Weights of a small class-conditioned image diffusion model.
Model: 2.18M parameters, arch uvit, norm layernorm, moe soft, num experts 4, width 160.
Training: soap at rate 0.0044, 8000 steps.
Data: trained on scattered letters and digits in many colours, 195000 training examples, 10.5 epochs.
Rows from block 5 of a small class-conditioned image diffusion model, named by matrix and row number. Rows with one number within an expert belong to one neuron, the router's apart. Each number is 500 + 25 x the weight over its row's rms, rounded and kept within 0 to 999. All counts start at 0. Numbers have three digits each.
Before each expert's rows are labels from the 100 images, of 14848 (inputs lightly noised), where the router gives the expert most weight on average: "top examples" is what is common among them; "patch colour" is the nearest of a few named colours to the mean colour under the peak. Only what is clearly more common there than usual is listed. The data: scattered letters and digits in many colours.
# router: slot weights (model.blocks.5.mlp.router.weight, 4x160, trained with AdamW), inputs 0-159
# up: expert up (model.blocks.5.mlp.up, 4x80x160), inputs 0-159
# down: expert down (model.blocks.5.mlp.down, 4x160x80, transposed), outputs 0-159

# expert 2
top examples: pink; orange; white
patch colour: black
router.2:514510471491500504487470480537542500494498565506521513458523559524519480507481526497520516520530514518440546508478485455461501507454505502483447496485506516490520539464491507541537521496547470504513475519484483506513469494543520437518508517528487504483506473488517468483528466481485524495495484527487522468524486520473479461519486482546545530461497508454484500527519503494496479490510519486525453481505500503503508470487432505530547510469504516499511483526488508463483487518486498
up.15:502529478459475483497479482511518491545466568520462566485511446499503545508515521527487463492497466537570496470527487493504526496492529515505505505524464466499502486507523502553527504471550454472520453486483497487469525471531469530508528519515443512496472509503470486511528502482526526506471504516481504458520500519494528501495516483493491495472511499487506510487469500463515501486515462487503470472466503477506490477493517494490511523465520481502464463525456542492514479516543467
down.15:524507517514507537511493526495512528455522455490524474489499524468501506492488497477503561474478509473459511514491471513498507544473452526477474525458479524490498518480500494468507512498464534519478518556521505530501444540500522472492508486489546482526524524482537509471505483528490524494514475497483475529534482449525491500499490495526530474509508506503521464496504493581467504517480525534498559520518497522521490514476515503512489519547497499515533507513556453456480517479468530
up.16:478518487490550503541471500483484459501488590504514511469492498480484511526509462522486509470515553499536501481449483465483497530498539507480506472489523479498521507497483492511497504497491491515486520484537511506576493525505475494534516441502515488482500531501471494498454523506501509546494503471546518457509508474488454499465544486501465490499483485517524508569493499499476544518491460450519501533512488534474485519539494508493474512497508490474527498509472509520523538497526542
down.16:518455518488436495454480509511500525483510450491492490538518501538510473490483523486494443504436462506490538525530513550505496437493492471522491517506528531514506523539524495528511514485525535504485494506490519503446488492516534506508441568488485482533512470494528508487535461497506527453534502508480504513487521502492497474546469524498508517494480530486488512459518525513536455490511522506493482506513527515522525478479493499496515490494494495548496482489498508477466487463485438
up.17:456504498444502506485474515449515472522534497542539545512509531521543510497504497514450479497532515493522498515538515510488479478522524490467459500516466505476498490537486497516471484432517477482515503474550496478467536516520525495536495454505482509496539492471476495538517510478542503483491544527475459490503487504545520557493463504457492503519471472474473506504465489455465485485485548513481512494468484519542497507465495536485473508486494486495509494506500507520513557499486484
down.17:548539450531480473474507494535514523488516474469483480517506497488475507492484475491521535500450472523471506505494458477501499509477480529513524505490527490491488503460520489507536506582494483521493484539440494493508478470485483504491495534502523487477482511545466513485475476529478477496483471495497542478496511461469502470497533507561509477503501546526476483528521505553525501500493437485516459501501517470473472502515510492500535493513495435514521494504508486503508459532535550
up.18:526486531483473472497488484479481489488480472536493438465496503457555494462480509487499484477531467456504502510508481487512499504505534481536546505512519551457474500511496502519477535513484511506492535482534546518475469551493477526495474472483525508487477525467553491480485499482471492514518528537496506525496505522493528497469483494477441495554512473516507488503467500552533482515458537518478517530561498523532471524518489503501505494498491497457493484490516545497538491490453479
down.18:502510484507498530510508460514496482470493527519525524527519532522518497495491474457497501491469517504472490520506484471490448552516496486432444539499466520536544499477554519449522496541436508531493536487480497474521528481517515515511521485491525482495490492498445498477536482519505474503505485474523496485470507496465477454503488471495514510497500482528505516508470475505546548465497487508499479521531480532486541532508485513478502505505438475498551490472497467502489517552489518
up.62:444481501468517507469506542510482513454494490475529512519512498508435518483530414495533487473497535519489482466516517510528487501510470501499505491506549487494570503481531473499461518543526511500469527491466494507530507496476509502491495494519497460551493565526490490532509521490510492530510517518507502511479491499503462536492514488496529500468474534529504516484479500535523537523504542483472483507490479485474490487556524485494518467474497459551478474493462470506534499471489485
down.62:490484478509483512464527486522512494480500520497476496498478452545482492500500507515517468510534523487498499485524477512512511490501449530514548482530484463510474516476529477506481510513495470488489450500470454500507544458507509510521494517512500493506503544506443521556499513478496521528470560534476543496495486517518519543506518471533525540489466542511535507517447484432504495477506495507505503456471485481537460498528468501499543478484505454512491505508464519528520537512544479
up.63:474499515524507542528483484533479478499475510498537485488528535530498467488514452462523508538514480502471474487477544515462493523527514458489485514500517514498491521444510531502499488522493487484524491490442479492494477487537471519528467520495503483505493482496525510514560465497524553494501489470543486477509544523445430481515475495534537484454497468508490494502525513499496492480504567493491512513509471498474508505530511510526554532457494531544480515513542498511509483525483512
down.63:501488523488518487528457475533468521535491549523506464492493531508519542519505507475513464547486537501523504492506532506502528520529480503492501518504484562522460498495495495537503486463514514492483507528508508519502457511561446517500469513507551542479523508495528486501537492508472486448497520468525539496480514504506519479501500529495497513492484461444527460527508498536536497502470518483471489479494540465528518507483477540511456473473470518527510538519464496463503477473521449
up.64:523493481486512474519447450524536500573497497477498483518475543508487507517509465489504508509487511501532503458508460435486528519496498484511517534498493505460532514518525489487521497496492486497451490495496544491489534570551501525484526540518474526519513469530516497464498486517445538510517457487515525468512515477486466489515475502470522470524507496529507507510543473479506458516510492465496509491492471495477444482440492480451532488522496482486498474523496500482489484537485496
down.64:467514492501483538501531556464492458457519515532488504489558486492501514518493532526504471501496526485474510548482514568523495490482506520482494476523478481525444495500469507506521482486524497538527480518516421493513511442454489474514508483484515486476499512455473495527518514510541486531455499516500506529490501518536523503465515489518501525474498511435486465483476515492490533488495480555516486493493549510528496524520537501514525494507475515499466542539511479527492499486519479
up.65:466494499488548520501475539550483511500495487478546524511547479530484502522498472546496537498478531546519499510483552499483466518502486484524478452487527470492500475477501499473506468497483480501484491444446508514473466512512464526496499510539519509512527507525562495500505483475510522529544466483563481498529507459497452522486491489540479486510506497510525464482497525518508526478487551465477475485498493521491532492464524532460512513527528502530509511486507521533553497480504487
down.65:518456518511509530536565540517476484513507504470517475478483467489517535508512455524443493499518523506512517514465528521486530503464478484505493487498488517534473511523498475473516471541456483508489532492525521489520478464495447508517565484484490472522498497498510524503481481494511506464477498472562507514518511524502501485500484524470500529502512474433507511451552522514490487489478488493528488512542493513455491509482504527507528517482494497514529459520586467523527513496478512
up.66:460516471535497480511504491540476475466508509506537485516477513484473482494474464522508505507524462490486521484499528498455478491478551472515532512522507494504474479518483517489498551488472513463553492469507481477530510473501539481544445497507516477497508464521509508514500494503502504491479531514493482510465480493532486505506498521543548501491557513529499485499507495503476462530500489531530529503514435549485561452498489521548511498479466522537503489517526507544456504511450542
down.66:520500492478511514505505508490487498511507483478481523487527490529516494524550527473492517505485482502498491504497509495534510519537454519483492492516513485484507493470511470504498451512482521492453494496510521529463507530472456517483527538489500528512474504490497459490490526511525489494503493494507492494536529465453515519511529490435423496521453495513472520517505466501531511480489516449449477463490544452536457530491546497474491511485514476474487493473488509439535514528557437

# expert 1
top examples: blue; count: six; teal; green
patch colour: grey
router.1:506504527513472488530493496503481514497503534526515502525478538492475537546496505499491527512518513461500521477470489495534503471479504509493516463482464475527513465490481500517549445483502506525506492548474467485494534474507542561454512547475472516481445484523476469537493525515554479468485526513526505494455531458506522529523526536477522464471521531465478542496503482526491459503496486515490520524499485514478536460517514495515504507486531516524504492529502466506475453501535468
up.15:493546493455516482453480508545480543522450499484524506524493485478481518481512515518495507555455459509522473496471509498506523499531424556484489558499501495532472494484494502491519463455483481499514524515497469490464512487524515475483462483537524474505495505494525522473545514532493511516495501515487501494507482465493511501491487510472475460526467495503540536509464467469520522496474472526501547485499514487492524527465476497486509455493493495524549522486481528456490522506479443
down.15:483495491507510509547519514479496447500552496507481522459507460503542466517501506481491503479518518481462505492532482504473492476484533472496515453491499485455505531488507497508488551542518523525502471519484541508513502496464485538521565479476460552489504486532511460497496504465534489483507493512471511480454505529512500500485524477531513533487540479518476472496525522508458511508544495455527466514474517490460454508521511484515495526515537489477448478516503508553522453506531521
up.16:452534501476476476503489475501462513528475532466492509552468537470497503498469473486495538495454493504502499493501499520505496477527488527501510459490527526472496512516506479521513541430515495499494487508509491500541498541457551473543448484458495485475490468470504483492492484549504500464499500487481494497480486531485500476517513460528473493476504499540505498513475483506519446487498491491509515526515477511545498432532501488486440513481496524493511484445438506477462474514481475
down.16:556459518513542497465522490509558485479539478498500463468521493510494483483498504521493478509547477492517464503466481494491507535497491469495480525513452494524499485489458529468508445540472507492505514510516495500477514451520436518474522498571485534549517515529470527498480475456471512508506486505528518498506514498520521522458488511504511514486506516439511496455526490476477521505488483483504497504487533499444509527498495477505554492494513502483482506516576500516531503488483525
up.17:495433533509499519512525483464485479495482512484551467497481501490498479540504497501504503452517490491489455517522511515522508525488480494517474490523544492491517535488520543486502523500539522472492522478506505505493513497486509484493487436451544511509517468480518517491459535491469519511486514499480466507492492548493480483491511461481483485554481445516499494498480525510501556519484538471461563570548475447490522483495531476494487465519494506463479532495491537517517488493492518
down.17:500512520541490510498483474552476484544515468481503474524481539483513533436518462499498467531467499502516555517479497504494484525483488489505535523472491535525483459527511471489505501513443472517499537510496495517512492483538496512512469540523518478489501536483520506515546483498511447461483501517548552545507490489538506510517514526492522539488516515474514478473496500485542488493510512486493421466514501536479496512493485516506550483501517492532518478473486476473532545497458506
up.18:506498569456450493507507501519516502493512475495431510508508507495543507464490532494455550433479516508502468463529448496487522520495479534497508493484494536520539496506566507536483484488510545486486473540477503456541516520466487503491459506456494470469509512551483515480504513536517501529475495520473521536495543519492544488526514496526525519461494503486480507507482512512483511482478480507513484507517525517522516502510491487500492492466542495535486453478471487508523526508475515
down.18:502525479526524496510470494466493485518511538530551499489485512495465487536477502499525441559487508533512472514469562503533488477485496513502513498530531480445464503502477502478498557495502492515549472471512508518477500484500485486497519493534485560527497495460556523545513495465491497463543506505499492440488490505522478513480489513486489503511486500505525521482518495453507502552510514488460498453496483470468485487528508507509497482543479542451486539505537547504489498496517485
up.19:464531475535493510481469474577521493473501532518459481534505496502473571526465508511526542503489512516537501474475513483487508491505502488479523516503507498542504487507475471497536474466538492527488514510530474523515480491536489501529512558525494481494476489521552499452540444459559496518448495526511530492553525519503489476489487464476500505484509493497464490499486493472494468515522487479494499511485516460463485499505475494509523469517516502519464512516476507517533472498549473
down.19:488461517459527525523465519462492525506516475502534508473539553485522443490541496484493506498509513473447512483485482502492521508497500513512467497534477506447508486479540535509459524508474505476507507511477534483493507526477518498476503500475504519501534525529472493530490519544484505520574540472540458501465507508492513479540495490520519476470505523492520482529474502532487528497496546516527490504513481516543514520468536503498469533491461485492510515469527439458465522517480536
up.20:440501462471473496477533503467500509485532489533451502486494512520477521455504494454516466494547495518491511530499523486507485474491495538521494495517493478523504499480509485500490503494476491495544521522526445487473536465486507525511524518486493453473495510494459498510476532559470531463480524502500475493493485490478519507519524506447467536521495492500461489466540498479465465456481450546510490459490532502537513519508531514495472469480544527529541495480511453488543496507505474
down.20:480546508486473489482475464528469506529503500511476510519456491487504498489488529455498476509449469516510486479500521500520477494526515540493533521510526506503513502491542473556496524481527505488499431483474486516499487499520524515500436548450471497502490491522486503524534547563477500482474532496471514510488525487507534529552487542479452511547503470519504470507497462472512486497487489520479497457455469502507494490506500519510485486471511484519512490496455540484537473479526451
up.21:477483530533527507514468500479469522533492458484533507495518544487544505483534493456489475488518511492502457465458477518475496503544516472505518532460519523529529484520480492553475500462552503511531484460480502500490503480473525487472483518533502528516506490483498516506518464483487494553528507509491477502477502546565476541493480516502545522501485492488487478467522512491529513504496554512525546528504514489500445535475512479496483478479481501495432518514517492486529554485512489
down.21:534527507472490492516544488522547454513494503515484477508465448499499523509508527567516512492483486489506552526519510477536495511470501477472513482548488485453500523497503468465546495563449495485480511490523526498488514533539477503515521457465522485460475500506512487489496534504509501490482464527498530515504527456467521473494512480517509484508527496528502493491495503553483486514497474482485475492515519532485540457511483512495515493535500511511589463478479526521455488522485519
up.22:472450527492518493457483505545459502528496534473516485517495483475468513495476475470483482504507502554542437465488520527510488504495506483513509456495531541515470499483525495526484446530514493488522461528532472491487481503558507505502492496493496510505500526495466510511505525509493540498505518538511486474511528537521498444478491490513463487487486502506502463440487515526470531489491480528492470466448562522488525493495555521488499456468533499510478482517486480525521461475500474
down.22:528531478517508480549522491449527475495498488502512517495476508513501474505507493500511488487515490447465546551487501513520492503507506455509519508498481464503518498517494513446500506518493520478476525450485500479464537498444517501482536470491543509484487492452505494490478476495481447507457471458507497519463493466480472516505488477498549490505516525526488554532487495496505486503544518458486487526566476499518480504507447452484515510524497469491510484461459514514446518511482544
up.23:481485500550505487498479480572534503457506578510466490463538519519545491490516532466514518535489481496500482472488514485474429521553478497485485506505478507528513524488448474496493505539498488501472491489478483484479493499515483479520503542545513510443471497481524495448504458525479498455522471491514537502519492520474516492522460516523488511501546498500492449524538493524533510508508536490503477532535483496483466485531479494494515488482516513501525527481478522492531472490519496
down.23:523487478517481516539492460501530502490491492504475480473508544502480492506524502478538485548492480511505492464477554513517438506511496526468520501509537513474493494515441489525487538494463533483492480532486480478462482542501489460530472540557534545443504463508526500495520522511479558454490496494495514477523530536440483506478511494532521499505486512475474497513516481538495510496500526482502482485493508484493517484541519533502539494519509517545523538481466523474471476498468486

# expert 3
top examples: count: one
patch colour: white
router.3:473542468493539468472509525482484575511522456513485518519487479526464522473525476477471514495497513514496510504493519513516504510504500479519510470474500454487504472523522491473505461484478493523470528497499458519510515488461514536519484481520525450582488492488465555493446521506507454507517501479495493507504519477477525513497562545487481501504471536555472498519474489473493520459508493476534507526459463493467529513539513481503500518489520467482535460514516495497507512506518498
up.15:465477525515504457498472483525536472543512525466484512521536543525475524492496534506544484514510508486498478518486534480505476488484537513472496481511506492489491478498518493552502478464512484488477532526470501537448481512499463443510471578491457540503509510537470445507484489498460503533534497487485502502545490494507494548455494510479497483487499510486479469510507531495521487494488514520519512507498449492550500503470528528468547470548507485502462533499465480493497495499504459
down.15:513544461520509504494553478469517496509460506507449508497479485495468510520523508510481507522525489542527483506496488516492527484494518476473523500471507483500488499510525528496556510520527485490544481529487480483478519485511485522499487518460453484504515490509481534544498516491525510516458498541474480428535509509511504509518494502510472538486493520513475490500481456479488527486500492505486492418457530448482512463529449448476531496507522537517491478474460539505556517533518506
up.16:478428505504524460516459480519516513498467488482534480498533511509495509505501490462547516515497475528491511520483504487469471527504506519435490510495512529505503510501494510515512469501513502497455513525487492516475501563490519481489514527536501501516524501531550458497503518478493458527500508486511496522522459510491486480455507475514483448493483475495490496488479493504504533470530553475521524481466461467522509538445539502544540482565498487526437499520534489472504507485460481
down.16:498510444522516515468527484475499526490519528523537512467485501500480521526526528531510529471524512496570500519494486507495503482482522474507523497488492444513477439484538522517529487514585467500525497557466492494475529484522533485518497475456505486461494540494459508512505506487512508517473491551461496483478520493539498538499529504493511516466491522491490498528482508464478532491518483541498493488456496476528469553497495477496514464474522492508516474499450488511499492514544528
up.17:567510486511520489533509490509491483520508520482524496494517481466492475532501487530453548474518494465499562492511469496517529439472478550492518544488480472528476462533523473523470510506518475510495502509490490477523499483457513479493522488473501553498513507483492468501490463483508442527501491503508514530483484435554547539517533525541473480490554510501529498505485472504495544515521496519531504509528503513520475491499493523513506490492487453484510491504497549498505534526538521
down.17:494478550493488502483499501451531471479517456478510474492510521501504486512483516510506490485520494511468524539510423498517477526513524482459523500517519506485535514536464510451511534536487512526499468485519485535478490539494488535534480517529523434474487546541492502500486525472524536513504525542494482483474490530472464483447497468476550508515514507477484548475544523509476463493500521502483525542489524491485502485509514478466524528506492508505522519499543478493476497510439504
up.18:502502503474507486486509503453493483486522475488486495537475508502542538494536473489481486507505491503492498494510478471496519485519523547486507517478530539414509488515488461482472539521505504520484465509508481491542512481481522477522486469488473451518538508509507508520507469491498502507469540513524483500507526504481505562477543476484526542533508474507474520547456473530486480536513501501518550538500499484446511485502474468511546479488467513453544507483491512524510496571539495
down.18:514542507529504504464497510452508497495500475516544498489529519527472469459450513515496485466531462468501516512541494512514483504525488537483519520528490492549518466513492528510542550444490473486493522501516514543493524506472502544521460495505543505503478516498499492476477536476507523535501475522465524512458451512470554519479473456471438503484479542510486521501486527472532492508494468494474466533513510481515480469507512533486477500529523529510520492493527473537467492485469502
up.19:501521480509550505521512516450504496483527498520503545497489512503493524499468525480480479476506509525467519486523518496510508478490484541478488507474536510488539508518514497511519536492467512485530555510479484505509532489470523516478524487510533521514508542503531488433467481519456461531518491531440495505484426524496508496465522499475437509518469472506485512480463484485482477530453495520541517515523523483496516482531473476482487484546475489512512523469502445499511524455479457
down.19:493495510461450478473505518467489469498487454491442466488482462513537465499520512494525513470532476465511530539517461482518477494488516485511512482524531489472531503521512483450467532539482517468514477459521513492486483539471535462486504515472507500469504515511501486494459547519508495533491497532491463486505532468531494545490494529503511497560503514540493542514503517553507501467517506536460528494515463508500552469501514471492490516500504477463534511504466511528496480506462533
up.20:519529494485440486497555505478483502450528522510479490478489505510511521481454563494484466479527504485489532490506463482503482482462505553478512546516450496498493528549521529483487540475504510510536556495528496502525527507458482522484499501505510504485490527479502500453486507519477497533475521495468512512492514534470512449488501479454479483456510539503454505504486500480471467496496478563527516489503533471484503516488490526471488509462472529483495531516531466515502551504491522
down.20:448490516475516499486474477494499465530459458477486492507482478480530453487498477496500528478507507438475527517532481482491479502553490499457516498496498517507529468462544514493468499533521505503477460486514477523497468501523538496533487521485529495509533515500492482557476550469529512493508483502482468508490519459514488522531504492518530497534507493556533523565450504495504463502492503514489511517500461520521521488541517463548488482524494489480491487488449549472494487533464507
up.21:507501548499471505512512518497488503508504493481541470495477460483508459485503500533443506524446433515477453486464506514479513490494468511468512510459491535531535494527496497492514512486516533499525504520459513472524484519509484549449464476521506511459481487461593504510546510480487513537546532516456478516477480479509531496478496494458452484499499473494482502490477529516497507503491512518456499516496496463462529518502523508514501522521500518494489490501540529514487530524474470
down.21:484483517507532508546473511470489503481501478532527488494523525497543492560497488472532517484511511454471541512534485532542503540530497510506478462500488506504492510499461521465460468540455504532481490513492495496480507522460505448494541526470516515458504499491493478454471502478482478509497489483522493517527519510463469494504535467537487470511523493518520493506479471547510503536487507495534495533522486497541499491519474461448466507544469501503507559496534447512498483462516532
up.22:480485505492490490461503463496506562500536537524469501502485556478491488447476487425525469521480513482482480488515491507495493483528514498534515498519497555525521536530514483541494539451506501493489492545527491496533505518515525488491489552457496477503500508481469498507494533563478511468510544451478495472475509522483501457526461511452491522515492490485459478513506521468477486534483479552536509493517499486553494506506505521515507498482475527503497521485451494479482498469505502
down.22:456536479476466491482473477487493532503466474530507534493514555515503493498513524455524489511469489515485497499528508503522476490522503520498468520482553525496534507517530503507482540437523521474484480477469479479489490511499559508503456525472533488460509499486513478477523563533498477521530540479466485488497518494500483475566479503478471502516467502539482469544472501514496477502487531500475496503475474501535501476497500480505443491489475527518495536484437538475485482501521461
up.23:478525483479518455511493500502554534523530535518450558479522482493501523522498502501467502502577501572501492523512497465488528492481466543493476462476506513482514528512501511500526482511553495484524481464503509490496502471482516478502523483505435486510497504520467489477507479510474515492514491505454509451483465516565512493466510450538525481500501499511516469520487542475455493483524460519526488477480515490495472490474501463536484541518499491513477495541493468511491506521518489
down.23:502460488478527556549528534509470455531510513491514480515503510531465495553505482545522533447471499500502494492513472502499490491535527479494491477517495481470524476503488491519505505481549563509472452504516473527494506482498505498486505494514470471462503469497474510492504466498541519532500484501485483491508541502447459471496454494479502495510545490474478532471550525532491507501519486452539495532490507510505481523460527487459513508493527510476492497527506522527480462490555551

# expert 0
top examples: red; brown; count: six; black
patch colour: pink
router.0:452538523510462489510489533521529435542514559513482507504497498527478507499528502542522524539495507485521509503497495474494496474498507520479506480545498472466513534459504533552482459515502478514510485482499481457479537446468483461481553505507474511484481482504496488542496504509517490504496491512494535476474497441504548523470532481510505489495519521514488505514521466479475486486528499500504456453485538479475506503486514515535502500468536513525503472512488523529460464541538451
up.15:526506514479466502551488489468457486496522481492502524533516536520465499534517502494507475471483484554530462503506547505556465486487511475533496513538511512471495486518500481505477491500497511439496506494512490480500531559501507499517465495458518499463563523510533499491462492522474460529506487464509516512471496518500470469500478517520479479520484467523515486469470534520487525504520531520452515488526463520522481484552512507471452480478474469544490500459445530494485507478491503
down.15:515456508559496491494540479542468492489514510501512523456504474508501556461491483490480498515489520485547493481454498496463518496503497486483479527464514514509467484525511504471527507516435479541468517509477486516503493437494450492503495497459535485473495473537509517495545440500465504477494491497565535526459500506565497532482511464489521470474495512486521519462507497507489531520475490496522489512512515504455477510470502528523529499466501493494492503514549471520475504533500492
up.16:508500502543515505507511466491497505540481508479534498460523550480550449515524491474545458514502462470472503470542538519500494496496533472520467516563501537509516523521486513494511527484536492491505517461497495482532509557506473459537454510508520504472459447472538472464565482532506525483490513490507489485470473527460493484499506533521514529483491480481485503533496519499529508515510540476472507515529513506495479467525472541498498517472514489460503509475513512480479486471487512
down.16:477492509485514513522478547532528529516515514461502502512522464484468541477480515527519539525461491497464480497485536484485525536503544500506492481453514533517493500530507488493466468484480498518501478508493485460467505482483510535475473489487457478528489460511560517530510495468468511486499459525510496512514516504501443491490508488505514493519487460461491493459518544541482456512513541453512473482514533467480510475455475463512521531518484534509472516526519557456513506504456510
up.17:499490466536471509489503489546475487496507490513511545485532555482460530539549495537502514491524518493468510522501496514489500469501519480495458478529481450525486501539475480519479512481499447500448466454498515490504471464448491491521513513517506496477508463521464489488519523479521501450515518446486482508484522483454522475534468531527554505453524549461490500518500542497493544475520513511533467489514505495508460508477505514500490486469498508495555491498519475503506509515511533
down.17:533508503503527494518507520515539545504501523465481465572495472518537491515469514512533519498494488506467507466507463490506519507494487506525533515427499518470516512531528530490526484522534507479483476580462505498464488504547524486466499478491515505514494485477473513504497485453461491530467487518466490494530477517535481505513534435498496532522469451531511484531498483486484529533496525495516536469480502470504500476478495457479535524506539496483470517491478517497533483516472522
up.18:488475497495468508500487479496452531480471475503523475478527502473516504458531490473511496473505519483506480484513453485515445502530525503513479511546495567518506466507509446479486443493512447504487517534509532530532473503541548544499482501485507491504459503494504490488532510491504509469495534486514486498549511526457493467503465532451544548518508502488517502523503500544531513491479552533530541543486499500514465509457507491479485496461518546496521494479507492509518492504508531
down.18:543510505492530519539492483535509506522526487489510524522484523536509480496489505522526518478505487476469496540472523522484542513476485471477486475469485492528531499476556514459495527544470576469517499518480443463483525460485538498539541527487511506457537484496487522504458488516502472442477481506505505513469479490519496503529517478534459477532528449512494481510495488467508518509504442477480446478519494487535498479528513478487547521484513476509496516495475485480486519490500507
up.19:490499499503544473527487506576492496462488514524515460500496491513482473485484484524517485517506483540521473497472516480488472461524550487477475503507523512477517514488496488515515499512515476504496490520504513498515517533516448485505490526539522502496445541527525465512508486483518508529507483539534509490526516510481441499477519502554508485489452538486486511474491504491476514502541540467480477461478521510482469514500438505524505511546545521492423478498525500520459539495514445
down.19:557458499573546488514495504518509468460490521525554498456488528500487478512505482519481488486508525493514501500490522523475517496477491489510480481541471521545464523484448509481486491501472504513518526476519516515529500495480439480493537501568546542502452506474494465487489495484531519538482491482543527478509496489500520501457568494540495498439526520484536519496494494492523496477472519498515494507489473520513534531498494541511518492494522460498523493520527491487514529476486489
up.20:514453524516512517532544525520493465516468455483519445519485487430499518522494487515488475509488499505512483520456504474472493515519493477465457517485519543504528539480477475450479493533451509481523502512532514501452533517539492510455491475484466500514548488549524511532493511501501510483480493521476512500501501505513529499488550498527526470504502471517533513469493478531510530488472502491473553473511476516484512502542509462527512467527510514490459472507522499525521479531449468
down.20:468519463522466481501458461501486502502522540561488567481505495531509530489510490493480520500515519491511556511510456496494511472498506498515489468514531486481460451518499499510518482495518481491481544501483497519509478447506548502517513511449523484479488518504497507468512468509494449479542514506505524529450500505530467493575441506504498483467525527478472481495500527494500488503479476511554470537492503496504450532461514525495454495501477470494489507473500479516455496493530494
up.21:475492498508492524507495557525544502510441475490479548502519502458508495517491512513522538474486514482450533485497483495525472502513517465510515475495500514516540470495516515499542477508532470463512484479485504515483487486487527509457517526506517500525446440501476493511531496486505530455475472489492508505496495519514492453501479487503522480510530511532499532499530521551507487480529502444506502526483475472507473471528509483504507522593474467463520474502493516491504470495506581
down.21:505493509489513500510493487482504576438552481554501488467526565510525509464497495479489489516530465533479462537454518517458519505526462464503446486453476504513467536505488462486481504507478511509534538540506451509505492496533496526519489538503500481481517539525478502470472494496487473520479550470521478510505491499506510518513485512490470515494495488490489477496522460468479507520504486532493496475490471518515490540528455483468518501496490502518492549473545473474533507495478478
up.22:508485499494472470482489493480508482508489514502545514504464558522466499510501518489522508512482519498482491516507462512515495487498537497488481500512507514500501479485488505532511519442493486540482503585495452503518499508486518450531480492489488536479536505563528473502470469510524492532526486542544536466479488486484485469541514483504453505477514497478472504441470513473514475504461486551498490474469525524527535519447529506513485508466490503537484552527484491511502466493537467
down.22:506483455472512499478467477509497528493519501523499507456527474494584492447502473500472462507499499543482512482469535520463477517488482550522496500488521507474492513538461489469511530512466462510510501473500512492496511510491481518516474520533536479523465549533475493490528478522464471480541556500491512484501542526494530519470474531502542443468517521507511482542486511495469493497478498519476507493517488509470481532527455545478458471466502486503490514510538497516493508476479476
up.23:477535485499505471520468522439490524489508515528539535494516487455487546521524480477531526480468507529473549536482504513506531485513531488525511499471544506485519505508494533480523518508548514469536469474469489414499517482505525489517512499454467461508527473514514473551540497493492473513457495477504484510466502506499478474529473510527505488475519489516487498516501508524452483504515485478515475474496527519491515471546478525539482531497484478512523476493498551474517512552470503
down.23:535511481515496484471526453542530547512514475507490511499544495532496486503460500511501525502534487493481515472470529480484488514518462519497483461499446499505470451474480516503526507487492502492512482539536516550500505486541508543485534485550508491513506530498452509497476468524517484562532487486482491476560500513480529516509500453475499527496492504512528475514507468449504554481484472501475493487499499483547503516485495526463509517564541511517513498497524456469535527519526489